A small multi-label image tagger, trained from scratch.
Data: 36250 training examples, 11.5 epochs.
Rows from block 2 of a small multi-label image tagger, named by matrix and row number. Rows with one number belong to one neuron. Each number is 128 + 32 x the weight over its row's rms, rounded and kept within 0 to 255. All counts start at 0. Numbers have three digits each.
After each neuron's rows are labels from the 100 images, of 14976, where the neuron reaches its largest size: "place" is the part of the image that holds the peak. Only what is clearly more common there than usual is listed. The data: rendered roads seen from a driver's seat, with toy cars, trees and houses. In brackets: how many of the 100.
# gate: MLP gate (model.blocks.2.mlp.gate.weight, 384x192), inputs 96-191
# fc1: MLP up (model.blocks.2.mlp.fc1.weight, 384x192), inputs 96-191
# fc2: MLP down (model.blocks.2.mlp.fc2.weight, 192x384, transposed), outputs 96-191

gate.243:099187076099119127072116172060092121123136149124157136121182088077130157140141155182123175132185098158167152133172159100154135125140108098121122116134113087125119131083077160128101116137089110129092076118058135172095115100118153115140141161161139144113147159114107138205128101112131167107
fc1.243:151057130103150072111113132126105093148146106170171107107105123154115169122121159138129120163165179097087169167156078095142182104134227090106133109098138178143149146116160096116174118098095119139140112158219125139139125146154145141134101192104184127146073165128115175067126131126186166124
fc2.243:079105166096144092124098069105139164138174095173137043109115079183126113145126098115180107115095081153145143113158123154107132081153173089168068103169136188121135132144137142115136097124146144148081126159144140181121145114149131151119121114109147085100092141121151173123162152106108167146
place: middle left (82)

gate.194:100106184103114104155157125110088110103138104165179062150159103069116130150114158111061182089158111120178142162127105175125151105141147093190132192124154157141130112163060065087136132152111137170139138041108147170091121177114123119155183165137060149167111143105141115135123155094160117130
fc1.194:110192118087144115107106090170143172152082122082148155144179116168125153065136094130108072140092079080106155105130160097117123106119135132127103094109138149159116110130138127117150115058179112193097119171158124061087113061086125173116082092103151120100146119202143137073138119203148157140
fc2.194:151145166059125119144159123118102180119129130084168134160100146105093131113133099097153154089087190147104134123079128111112186102135155139099165120133125194162165133145177171068085096133181105127099123174087067132089118146176087141044110151130113137163103136209119179124128149056130162091
place: middle right (71); middle left (28)

gate.144:082107120079067146117083144141144103072190174153115092091124149098107033162143096119124138103131176114166140183128117128162081069127128164113169119143158195155109136147118154150157152160181174125130121097110107122098138149136154137173115145127163109185123136160082147136133122180167177118
fc1.144:118140157133093150104145067103102144127182104088180140161178164126074177119107149174114170177129109112130088138127105118076108179150132123137111103146141138122108143114173115142103100197092094117107080163168139130105163139113100112157109124077162109154156118114098124210116095117130074160
fc2.144:162138152110121135125119102078085119122142074123133153184153124139124115135080168162119127168156133077142136147109097111122131179092150107131077065094139159116101118088143088176105107163116091125074129099179173114098146100140122142151157102128148095187148119110124132149104083125109124139
place: bottom right (26)

gate.190:085125121081150204151139091152181113088103120127110159138122161146099131159191096133134160096166081150150115125137106183173163124129097080140135195130080109141133100086125080121165162149116097089135089232144065087116166144122136112159130134091134122151172142164147082125094102120190152131
fc1.190:111177130159122126102130173154217132087144116164148139123129108084128106088147161149169149117061128082135136100081146155179187136131120123100126075086167142067108060141143215179129097188152108137102115138126168212132161149106129156133099134129090109078187118101108125167089171115094106122
fc2.190:095150110183116150093146207126248087096103123175093159140104182085131080139194128123157157135054120114111109114085152155165119133146122174134148115120094104096138068138156169134157116174090108128106150134144161179137190125133145129143151133094121109074152160099101054169138149091145069114
place: middle left (56); middle right (32)

gate.191:139154110124174167152118168154100111118182081191127150123155130106195111156127165193128167141176136037125069107110080103120084085156154160144139109120094155117098124140142134128128146139138149075136137130068133125159136085110167100144111120106049115134148155140135057161080098136127105120
fc1.191:156097104163125092124153114080125130138165163118074154102119036155141088061137167103136070128148123193113163124165109111118104082216131155088133159139137141134163125168124126116125159171121148148124098137137131099071129118109134115116080133111104122127070140155078149109093112108159118138
fc2.191:103131138159064097147112117090120159085103135130180109137149184136096135082109108168105075182159143107118179133086084143110101128171111107122154106144030126121126092188118063139129160160114074078145167185135109167091151140155102156123151153087153167133109159206170138092121138123151115130
place: middle left (45); centre (42)

gate.28:196110163129128170128134112104106131141117147125140139091120141096103175173151144123088148110117138140146118116104092160108111178197130139094180117183089116072131097119072130137134157163129171064140079179170131147115153092122116117153107177070101107059113110105116102130116061080175124149
fc1.28:220103121126111190121128144101135157112108149131146093221095111119092192097112145102097136113137155132144139122084098103094162166096100163155135145110141122111203097082137063124121098099067090171185093131176137062131172107171120156093133104112155174117123094096148115132148155119151103136
fc2.28:172138117136147213146123145140115184114140130136178101109136101135078162148124108096099119085110168180095113125094102049117126071141157123108177081092098069114188160134101107126082110122066107188165112155170124116166171071126164084140089101073089123169140125123123141148164106110103146129
place: bottom right (48); middle right (31)

gate.371:087156095073135094128122097178128169115170131099124190099141124127103163115129087131133111082152060113138104133215114175110073151080132137114183108148147102150174126157122083148122104103151121150131146086148079166105138119120151123182092129173149130129160076132174111027142129166100118095
fc1.371:168062117153181083171100166105145149118105113130113110148114098121141074156184155119115074210188133068108099084088114154139153128108087143117119163173063138070134065106171122133094115131076174163128153128144094166098137180134142113111153089101101136118098097177122112179095062119131112111
fc2.371:085088117109119141132131185153142205152208137153154123110159110124139147186166133142118090143127126119148055152161138121138160058080092093134161215126069089190146121069094146134123121155129095126131135074147138128088000143076142095115139104096147152121122106162153145152124115143139137119
place: middle left (64)

gate.309:088151132138163089148157177126127142109142103096091117149108118099153187137137156086050134091118156100189068115163155147131085109147145084162085148175126091141123143155107148189149212130180195167081133143131134170118113100119168090178116148145088125103163162113113093123189102065151106060
fc1.309:159149143127102090101155099087149099120091129113137104081184141135144101128142059137055114195133055154095196179112131136129186109177106094191093073072153050108117084143098129088110138105138129087107087109144125121162123135083154141078154184113165129094113111132140105105100141181110178188
fc2.309:104128170112101175177113165121107136147159144119096090133128117117112066164113030093151145111137102144164133074164130101159142150112139141113129170120086125133154116038202147089160117120148165123115107090150140162125130142126115112123143132139106126081107076125159174165114119076189111054
place: middle left (47); middle right (45)

gate.27:139129110152100144102081108131074171092162134157166190088139199160086110143129107116110113073156148127077116155139148089049135075141138106162207125191162124113114157129156149121098148128124122206158051120132044088091139097175147134097146189179146161156124166087112132113144128105125121119
fc1.27:172169090141135194127102119128140137113086126106080133185153117161119146124138148114109138134087147167165085061092136115098122148090090156103117157101146090131183176153190172156076124109133131118150136142071191127136146113140150155117163100136134109131118180121119159091152094118086061097
fc2.27:185194082133169122105153098139132107132132096130133172071109188153120152166134123160147141066070081084161138196058142146113164137132175131124139176036120079132064156130134093129111186090178067116123152077149156154132144079159118079100163105127084138165124136173134143076125161147131133066
place: top centre (52)

gate.81:066180115148110113103117126149146133144092174132100123122121101073108162168166121110124151145167098119062143135131057151114053118102140138103108143156150125138121064107142157091122164097133102107110103147123138121126165128140112140169157146093147110125179200084135130146111122157130153091
fc1.81:088133162172108128125097179161171129141111152130138122084087178149148093116185156129151149165124120143040151192068117150110113081122108128098126138152119148118100095113104150101122147135163092124145112145140081161142203107144089124192135174085190076101162171059135133128134151093074139079
fc2.81:148146162133169083152124097128178114148133219143109137134133130140132126185146126153139130194112136120128153188066107153155083131120109143173182124124080072175143099182154129186147134129117142114173129094106119140053109148109130101145132117169085043114117115109144151174089129162141106134
place: top centre (39)

gate.44:112106146137128132166117166141079144109078082156094090112114095121105169113112155103117123170160107068118078148112160165119119183062143116197078064118153131114168132090080217123102132085112178148122124131141100114136071115123148084081137107135146083088145159121142152158184125084110096147
fc1.44:123166120132148111136100074103172160174160132111167119142130131132128080095133108137127062105086166141140127139126118146104120122132137119078150137159153141146098116199126047093141118111089117097151132135217131132119146127171104168128100133161127182149148150148180091137108141113187162125
fc2.44:129132095077117138181107170110146180085098128120201161160107090112125146100085105129145125158147086121139114119128074169100136145097140168183154172130152129088157144172126098069136084123144151113044105151110150095057115176107134088112163130141146123160142076136142124115127141112138166138
place: bottom right (32)

gate.305:118107118172173145126125152100137091109087137110152126092126095199191068168153082123081087132127107116117210151117139075152156151158101144105110131119160109086093154160093111149189119159150148121102139132140152122148116159110138105202109146128171091130118134138102078122145134077178094149
fc1.305:133113142118087144136128159176139166113169113117062146121072164152114125146089102119105164097114118153126096184087144152161116112159118120119144098108101137136140094128179120163100155133134115223100055086103126157153143077143096113163106066095104083138103144125121139118184135156170205105
fc2.305:069085087123168150082113101118158138170144137134142123142085078108179104151171135149093065125116090081103118095118083123152205112129139159114064121074201161159143183064132186142089204132173103118080148127161148103134095124160135096173144155134160113130148132160155128116057136103131124138
place: centre (70)

gate.19:137118149106121155099160182117094136140100101118187146139142183099108104082179167096107153120064110144166148115105116125150153076067114159112127129140134065162161161123094183098107123152158128072183090076138064108123154110113133179126066099173085149177167136121165154113133089197129143112
fc1.19:102119102189090074137121116079113126146180151115074137120141099165081124141090113112126089182179129109127107147161169123135098092149163130157142089151150177093151115096136112197179167096093080172116185143099147167113149147110115131132116132104207140108081116138066114142134113107148074070
fc2.19:207103150154062125119129121102157184122125142105069136146129103118187142091181132115098125129099093135056112104130161136096136158137163195131097186129163107125128084164134113140173083114084154113146123149090111109096066110154171102136153155142147123195109155102213100070154144134131117155
place: middle right (49); middle left (47)

gate.157:158195126150115149198123126102128114175144074117124118171205143179118155150171148080101083166099081104107193078151134109119037147138098179124079145145132066144164126109090090136143124165097123104172130123094139099128166080129145131120196106150132098152125078094113097078140129078130072057
fc1.157:097129179154184137091144136180092132119183140109171129132043114094130114116120098048129138106135131166164139116151095085136115091137097068144156165162110146123135105091135072055164165113155100120098131124131152203139120135129092165160084113051086136145138090069084194096112107141094140129
fc2.157:159107085183204151121121166081083067171188130104136120142092189121123137132149155115139099086143146095090197106128141118104092142126121140115129132106139079155119127199091152131118112176143076133156080178027114152146171068133140113108110128040114109113057162078095088118110107135134140130
place: centre (52); middle right (30)

gate.218:154070144099114129151151106185143149087112048089132117161157100108091146087152118149113086109083108168178128161091151148139083119121140084160134088125125135092118128152111111223091171125139164107142194124142125132084115109176094140141173150124175201148130113142040118131157105090119183114
fc1.218:157162138110177137123118143108160094105122148166113110133066189147122168140152135110079096174162099120096085192079130120121089148119105146124122173134082086150137114092135124032099166125111069129137133157128145156119146140144191094137101089129063134151116125149146147185105175121199104084
fc2.218:139162116082111131054106150134149146165143104104150171107149087135169170158153114140096068128095122127117124118118183169126136172187098106203151118161126145104153121149091166156096111131143163088149145165150114140132127108166171090151126101100155157074140159152072128090123083149133169072
place: middle right (50)

gate.273:101160102124140193109189110098046194120184103141152157061199157069108168132131042131101149140155084171169109177169136161137145077134060057136114099112055078163095156121149075143143137105182136038134094111143133116138141078121139110099131139153102183122066111137140132148151089133081130130
fc1.273:092143079176155056153114062123120179157168105159164085168140147163099141130119172074122089166162114126180161125180167171126129140102108113202112128188084104109075134097123133159097031101228081144159129094125115106113144083143166153138100123123187102115154128152124103114225101080095172092
fc2.273:182158137098114112133142104154129139181118164138149183132103144089133138116110162093116078090163204088144098146163142113103162138155160163122099112106117105115155144144162080149135098125106112084123117143146122026133131126194127145110067128181101079151146179121163074169158137118108114119
place: middle left (100)

gate.175:121101123104159111137116203124143113137174155141150142107167091191070136175104181149134148117113175083060126176144077104088088193106171091084155097126131099128107107166121054108136133154148100131128099144165167174160110142079134087143177107192141157098217170112137154145126115128130140149
fc1.175:134077116160083133174166135124136093115137110108157138168145158104130129104100162165103131120143086093126134022103133115160094137137129102117046123083108176159132154064135187144155138134153133129183151143139121111126148083135111171146152149113161133144058075074073119151080172103140140136
fc2.175:102112091155126164135158166101203151101134134100156138198094132117101149152068111129112139143140151122099109043136110194150097129114161075126135173098150120170146108149132127156195027159161162152108118156135085122123113155117133115073164097094138188195143078100102107130147065105138116127
place: centre (58); middle left (38)

gate.349:165155133118212090131110146132174208111158107096110141175150064127115147144122107160081129136154161162109168164156127122120136103127126144108155108101145129089125142102110129183183109113142099117109129106192214132101151137136183178142162086137097138174126108131146040101102112098150118074
fc1.349:111121136122108163144101076157104090124153167176165197158144134193083080127125147099182152102131138090128094141110104138102113130111134095113078160138081125122143177113085078118143158144126150132132063099109119148177126087112153117125192124158122155039150147132185154109112178100155149137
fc2.349:090146124108140136129116060156131122149219055157173205153147072139056099123107145125171167045115150096147130104163148130110146153090146123111116089150104077146150182119082134082118112129071134121154115146153092109162188092145148156109166097118171098097126135134113151112152144059126134132
place: middle right (38); centre (37)

gate.253:128149104115166074160122084121152170152099094132113094073078103093155146155184146149109115116165084089122178105158150133129175151098071074100169125117105116115178107149093096132173114127154133131131143177119164159106086116124098097133115169158060200079150109141111083157074092092174153103
fc1.253:142144102136081155090152158183131123148150132132105173147137145103135098127123115104130126112115136140130066159134124089106127094105134150156135119101157132136081145153131150180081131137106172082092137132122084137088176127130169165066145095167148115138123149217103164101137146123135101156
fc2.253:118159108141203064103121121125161125173109110132162123051103116096123131109164106189190100151161152094094132132180108143126165095173139189156102136097117137091148139127049134060130160130174137185194136121126066122163094113117113143164097106101171131082149110143173123107124168080144142121
place: centre (53)

gate.367:123116147104120225122096133127151094073151123131169169111177134168126159126128154183120152111127093175104164158103120085138095116140130068087076115146164099103150150145140090076170122166164103136149109106131156108154139139150161124067135173173099102084130101154078151129147147128092086125
fc1.367:077139163060108123104083143150123109087143088094172155088168139212086180100079164089137156189089209117096159130164133142103062168118162130109102129125205140148148126149119106105120141124091086155124156122124125131156108159125153154119120131107112152201131114145126101125175145161134136204
fc2.367:080144155056122064181095094126131182148107098149194146080151036172128140152068113069113147159080175087122141163154125088108117184097134140096182101104125138121142118167115099145092161136065103147106119171150131150116071143131135152127126120112141144181106093136123123124139142184117162178
place: middle left (30)

gate.376:162146122114083133108151075145186091113114128191113140171114119124118087137134088098073162162150154104077162157165173173103135115106068135126118107172158097080132130108128140147156129140105140124139156079170130155138150125096139125168115125074193129091096157113091172057180135116130094125
fc1.376:066105133156152112147096146110103169180137155089172104152079189137079182088175105096118116136115160159159079133130071107123130106116125154116094141150106139164088120132197133107150126128137150131076103143103138166091169099095103170143128081148100119140122122174143132097199124130167148228
fc2.376:121183108139080143104134158126123123144102175149185107110061163155126179075073118187097048149118078087110111134088139108130135125125117090069142143133147088177070108121090186142121092167111151127128171067115123110161153172147141145171172132120093125182132129165160129132069132110176152111
place: top left (36)

gate.351:184143131098100164126163084110144110137135094171131172099139108160131100096082117106093180165134080150099130188132180124131115135138142077131134088067095125144130131158107134103098106189143137161182127128057092120111154121163139089135202172167117122169113197155096189107082087092137073110
fc1.351:091103158152129135045112083071150132137073150126100079132066144099137067096101117143131152120128158232116119153109083137080124103108161080058156141097107105175115173118139142120125105142123088199129189134171173124134132157159169127121110107135133105123204093185098137148122115153137130108
fc2.351:135150137119106151116150112127109118127091156187094172063118137099133162109121093122175142133105125152116073180108210120141105100105104135156205139107114115098157152152127170131101114033165069153179165108099109186124141135157103127118111125146079062151118127194091157138073114114141114089
place: middle right (28)

gate.227:130158147148188144105125175178157148120084132117110118179146081066075141061135119170094097076083164115082113114112123129113042101123098038142160156125154115112151120159083103165080127111133118136127091126097154167133172165146156076155186132141103138068109139093193135110100133169140138094
fc1.227:144194096117120069116077130165082111147187195110161169135152130081180096142154145121151075110122137155186103117110142162190091099150155132119161150131143186128188124084097112153104139148135121140094141120107107119158146142127161142144116087114109093157166129115151181121112090072122161109
fc2.227:141228099107133102163082154140114115157116153168130162111175122097174067135088123073172113120132071104135107130108168131136110147091118156115110096131166168094153095106137171145090135144114146135089142092144141129132196132098101158098135136121109091125114104099044150088124160101132161128
place: top left (27)

gate.308:098196117124113103196155185106139140102113186115137094088121132120115143133134137195071149153167179133098114086146088150148122143136139085093090166172144088133111134132119075098162152129117141145149117163135145129092143113185160130140113142101138109176146149131127118093135106100109060073
fc1.308:097157112167111148163169120088114108151174138075158069144071099075141112092146085151116103161147156156130139146117129144156152111132150138138072167140135167072115116214122134121085167113135148185139203147119103042152136118161171132130078157119114157141138110090109158115128076217107158135
fc2.308:172113097174096069177127088161121132108125144104142066145115118069117129144169093099123102100180190114165162137176194165100122123166131178110119154141177114149189178157112083112135104094125138141108182090130098121157152109138136159116112070104148165124097086155154107126142112145107116112
place: middle left (100)

gate.20:159140096155130119086103135156153196149135169163167132126132157119099120171104117138165113099124090123095172107111126102086139099162119111159151138111172097101087122136126161141052093106173050128164109128177087077089138056151089126205082141153140099185158128153126077156074069133125085113
fc1.20:083093121182104114075121166088116174159085144153132165063170097133138093171149106133126152117105121070114167182186146135180107122167158141123108038156163198110099117115119068104117183151105134124107084175128129087089119101165073135196042155125134161167157097096061137137134078153086139154
fc2.20:141053125134070164117118089161079085093117167071061111149189183136137148172185133122177144121138122139106140165156166098159108159142158134073179135137092203076114103120141073093122121113083139115069080184133146142151147087136122173160083158045116135123113151150141129114107131112131149154
place: top centre (30)

gate.84:130137185110115157074131153116153102113098169150134141120168105103127154175080149147096114134094102145166122141056143152193133103145141108190189132137097105120125097107133151174113195139150173141111167154099144124133159103102156085112123202131151129165087131074106092135073084170117150131
fc1.84:151139050094214150158146110135090102053102216119140132133074114148067094192173122108133145116169126104115058166139098085102132062144118083118153148115185141138090119095143107121161074142136176159142081147113127187097133114100188103096141154104123089097127107128147106104189211140145133149
fc2.84:138109096114197158135152138120135063047150156078106130122119116103104094132185128128107155150148131089117125151074146096133140087120135134195156139082145164169167099072138123191182102127138181176116105111128110165085100099093198097134113168118119088092098134110191089170102156133160164208
place: bottom right (53); middle right (28)

gate.16:123146165094128104080165106200156159129096152110187105101140069108133175106151157184123072112082076139146181123122124090111068162108111131163169172101128095079111085134084166111131161141122118139150156135122071213161123065108147139117145136148116139161109117114103094113098106102166104138
fc1.16:145133165119157100100170060194174142128090093103123134177098103139133166125148141170121099126118154168196120110132098159106139138165125137113130092128204159137090111154080126110159135125091107095118106167133117158182171119188140128105163121118178116190095068128154080127152126097133138111
fc2.16:141159129114127145142149121124131093108061121107189088155086115089164137055198113166127124091098064206142169121132135162065117149162153057094168118087142118133097177074130133111140143178142154106158097102126156169104207131123124083071163101093092091106123078135143138172189094130095143153
place: bottom right (33)

gate.306:090160151134130109172123089236109131139148186112102135112101117102054142140186173102119099156117166139122158131052126092109110116160190122111099168175094170109136123136083088195152184115077153063109150136100101077093150127145172103114179160118076152153154134093120113184112108104151100091
fc1.306:165111139181134174136108098121107134143178154157131084116121159142098116119161132088095111167144164159152155141097126077089199107119116096135135173144122075147167166162100123103112159161074123034098132123094122193055144159149111117173132124073025053119155112126116128155118148133150132103
fc2.306:143109162202136097092136143050161100121138181142195123117082160127203098131166090145106101170141105081199143144108113112129136123108088106081087146138164131122145136078164156132136154132171166175102078153110108124076155135146084113194123136080134075110122086126154115118135132216121088071
place: middle right (49); middle left (49)

gate.165:128100106146131135048082151158215144142114141140153092163092179137175101155170111150133136155108138180126091172147144118094113090104088125082096120170144104118160170117206113116050118138153086150127128108144070153144184052137110141077100147194126115119119061186139090148119108105093116106
fc1.165:138156087072176195117164128108082155115124142129088140105114085141147189141093173132141164156118136110145131071090140168158139109165172106162169161091136100173116128152125173107164157109123135091138089178094130147087043169123159144141134114105103132160158169114154103105121139176160125128
fc2.165:119158109119151095063165179150082154171066057121110093070133109122163152141114162148156134164072088077120096118078135068155160085125131135114084101148189143144099138090165118130096167158163078152120148174140101158169104127090067164091112164161122137110088084154163115202136132076137084115
place: top centre (34); top right (30)

gate.69:163106123102135153084177137134140234059132135150124158137151121125089156156135119115076134094155094090100097155082128131129074143069138107122130124103136141085204146119139167117097120158177109158148152056146069101132158114111117084134131146172127136169103144111071132127127097109129121129
fc1.69:138090112146177133053140181124124119153087101119147131132145142104152115127172118147115094120134094144100095193135153175164202126196122144136137137097141109124093072157127081193157115108162117108075156142125104141150141058117149117130062175091069119128088160139151150098069156111191171081
fc2.69:177098134135126129121057062169165104087091111044111100166106133141137145116123113140144086140160076150109133166102118143128136084146103153139132117104117177150106116092080179180154174123122142177145085166118174109164151127140117125176128106119123123152135149122066143118102148151173111120
place: top centre (50); top left (35)

gate.222:179096071165168137116067107134049101099132120109143154138132121152115116166108112198107128116123112185063106137118147119096114171129133161101156107122105151168170118137131102155133104212080115105139063155094161142136064130165096069106145163131117132154151095133128065121100113187181097104
fc1.222:103113135119105122154056110154084173146110084109140069101084112100133156175159160109156151154123144165100154155176204157109174133143088098153101138142044123126128130139132125149129076139181172098122073162148103142122166153151146180159169118129178126134092112162132110118162144115222103090
fc2.222:130101113105151091138088103102183094116105082142143121109118171137155097116157164091114144198124116114143121165145199154115112120158150134133171084113083191135139138107162140165176083197142068132163113162153147106119140149095100167103133097154163175141150062141130138158119133135192105098
place: middle left (57)

gate.280:211142157150097088116150111071125103105133160147134168103146151167141113155173117188152133131137088088128147178133100168079125097102042126150119102082179144077136154127120142151126132093112064177073087080182109096079072153097099065163168131129114112217172120100083154115110121117183115134
fc1.280:161111076140105117152163119107103092126144132158138138094073134084150102181101128129160151163062111138068119138149154172107143159163192130083129112126099072141152077130189125084164088138113154159117168154153161139118188121152121156165095075137162093058122105131117143093147115159117114154
fc2.280:114169156153100134133116121126104094132107137133140132101115141184178078180135140084148087117080104165145166109113078120201144124165137187056127111127110123094109162158126176066148092150110140174068094158137137113125122112165168090134168092161168098191147092155138122124101153113158129095
place: bottom centre (36)

gate.70:130129111129142139116140113121124101098156193103081153149096113136117058090198162091089142100146145133073165087084092156118126107135156112096118110130158112147104121156137114172132150122180151088121101104103149103129136106082115106110069145152138176089129135128056132080122133102151112138
fc1.70:085134091123174126177108110126155169149098132147127154152117128141131147129095158136177145090120128069096078119119123163104114159143077078216172157088120140112138124090179112093097150173100154134123153191117113206102101158076101130151151118124128135174158103073140046149164134084145126068
fc2.70:107150084162123140082164123120117105120099130133106158144105060103128137122099197124069162104095193091115130131119089120147109177169098084139094114105147123130124096055111118143129173142154116124143134125089104147111106099143119127178163095078165092152120118081114129112159122058185137117
place: centre (43)

gate.284:109081097144165149077154170157136198127128126105100104141110146132131159109099144106098115114048129124081093137130135153058126131141157110110115130137150084101163143097128115177170107109191072096142102114142136095128116071144176108137156144128151101134130113123076067125105097169102120161
fc1.284:159142114159125145168107071093125137120112176131144089104123180126105147164177116118164134132117144103187126134116075149134069169130067099123131094055107147123170097109185142134171107121085173087164167172192144108133163124114089150104112111067145115090148147149135129117170111116129129170
fc2.284:093144112127101128169140111098172136101121185094096107144154098146100173128187165094060120113020141137199108191136099129119132108133110106131053131097140069149183123137131145111170161144118058134118158148205150107166151146115114167162204116117107126110146050109091096130089142105182116159
place: top centre (64)

gate.327:089177139140160109087111174154154126050183179128188146154106096162078153122165124071064113104126138099106189148135079177195112113152121118123126140138134110164104118060117175167159193113108191099188128099129168152115132156176147104108148148188112131132107167143164059134117075116100128120
fc1.327:088085127145118088158154131138100085110171131102103099164111129163106143142146123116100150140078196126111132167128068114130124161139164084084158147105150157145139109091116111147086189159151178124156194169104165103105110119171175102071124127168108116142125205085168094117081157084060126142
fc2.327:144153131116146113067146075112073111133200098146054138059151136120148100123110150171174150122103171132116133177085136145109133158137073145139179111070175151149071096151128131144137111125129148142091142159115073123100127153166167132160107131091141165132105188099169100140100164085121164151
place: middle right (55)

gate.138:092105099095098160167168125100131138172166065159135107089170105130176113107133121178113115137169168109116128059129119092132133133103140100148098147116092123113191118182153115144150138116176200133123124108115139176115183162143213132105079130155080112071113143135181193095163133142161172108
fc1.138:139123103148127158126124073105115100101163166170109187186151143112138170176092109072082165118101145146069156144117092141079143132107133111104143161134165160060091130123152152148150160114223110130180087111161129065156123153139109112115087161129150178077133100179180145142131089055088110206
fc2.138:106115140086136182123180136063125146104156170120185090231140097164109157120037137141190107163085162131117152125116110151113099075054117143154108157196188068088115140154107155149112107199126117116125166125137103129140189142195145141097124101138102132060113171100172074118072128139140096163
place: bottom centre (71)

gate.254:104073096116140130164101126093162160187097086146142124144125134150089161154129108182090147112112131099117144141088047170119080106110111098153091103187113124128155121110143142128148138152192161064181125124142146137086186122112154119100124101156115156133196161130126127111097127124194145125
fc1.254:133128201114111088078115086096189144142166094111139139160121121096120109190157160158118117107168157152142166118174192051135141147107088109108188166102125155082112157113107120123162113160124124158115139029150111137118152077072113172099105113095093145104096213140116105109162126077144153172
fc2.254:114091124165136105098090091128132174170146124120183130157153147027153147121147180183136133207124119147152150082106079099154188173081123145138129056096139135155095107119148152053135131123148145136165164181112168070204124107123048115122177172102123137157101179099126123101088158097119126158
place: middle right (40); middle left (40)

gate.373:168130049146078107151112140175139102109146164182109136099095181151121156150173132141161156077138093100168138158112129177082119115148165158130171124068126110144083166108145095136076098139190101093114115131093137125194156104142183146141068132147092097091190143059159159139129114112169174117
fc1.373:131070106090105201190127141153115114125182093094114115156182153169164108093165112137110113138131125160154170082168091104101220127106106093106129081098151087135104134154156139143080076125134122129093142166141108137121165135117177100098076130108179109180104141189137112129131160126136113158
fc2.373:116084110181121083082115104103113154134138121116166108058147113063131088196111112067137100112098149116178118176184166109183107187104147195156128117098123151112099152105107106118125131134152183127156102116142100128173135173143153107131089133147127063086115166097148087105201146176117116101
place: centre (75)

gate.127:146117095192180159128100112169169131102076089129121183137113085181096134173130082099087194147085120089066141112126119135104126152178104048100105099207154096140156159124101078106208153114076074082125173127091135111173130135136168073123071180141160135141100127101101134149152112094118126080
fc1.127:145107084157144106116141138142109162174114156095152117118106168116122122099117134203108128080154181138104175091077130136130107126163144173120160194121111146144062176181175154090118101143180093073100123119122117120165191082135052131073052144155112123086142088177153151176138187155179134182
fc2.127:106097073165178165110109137119147117143099104152166145088073166130081100137126135124108113125124108126095186129124190136195123103159142129126159108131119089116146178181163098140066072152103013156098117112177192105141127151168110171150092121172133115142153143182165159176130160156105133129
place: centre (37); middle right (35)

gate.49:150132136178092137099146078145143034133113100180148129139135076125118084170151104139155125137123117128117177104081177170081131123173107074126090060106155154096145116135083157171173153172112155078110085117170164185134155139163169097117095120112150131091135174155165102136144105139130119141
fc1.49:141121115162144068114090177155131124101104136128116128204168106138107146143127120155144114110090117086106115079153074138101096183079111155193111068112114141091145104139056128135100164113114120166147100160148105138166132141120119146206140123075100098195132109069198163069107121124097102085
fc2.49:084149156161110144096125161168181144091131133097140122175193165092135164149100117165131074144113064184113110120172100110161053111109076155143152094104075111164133159100053147177079162150066154115121104127148128096094070172089127128159113158159067149186132108136116162116098166105122075084
place: bottom right (70)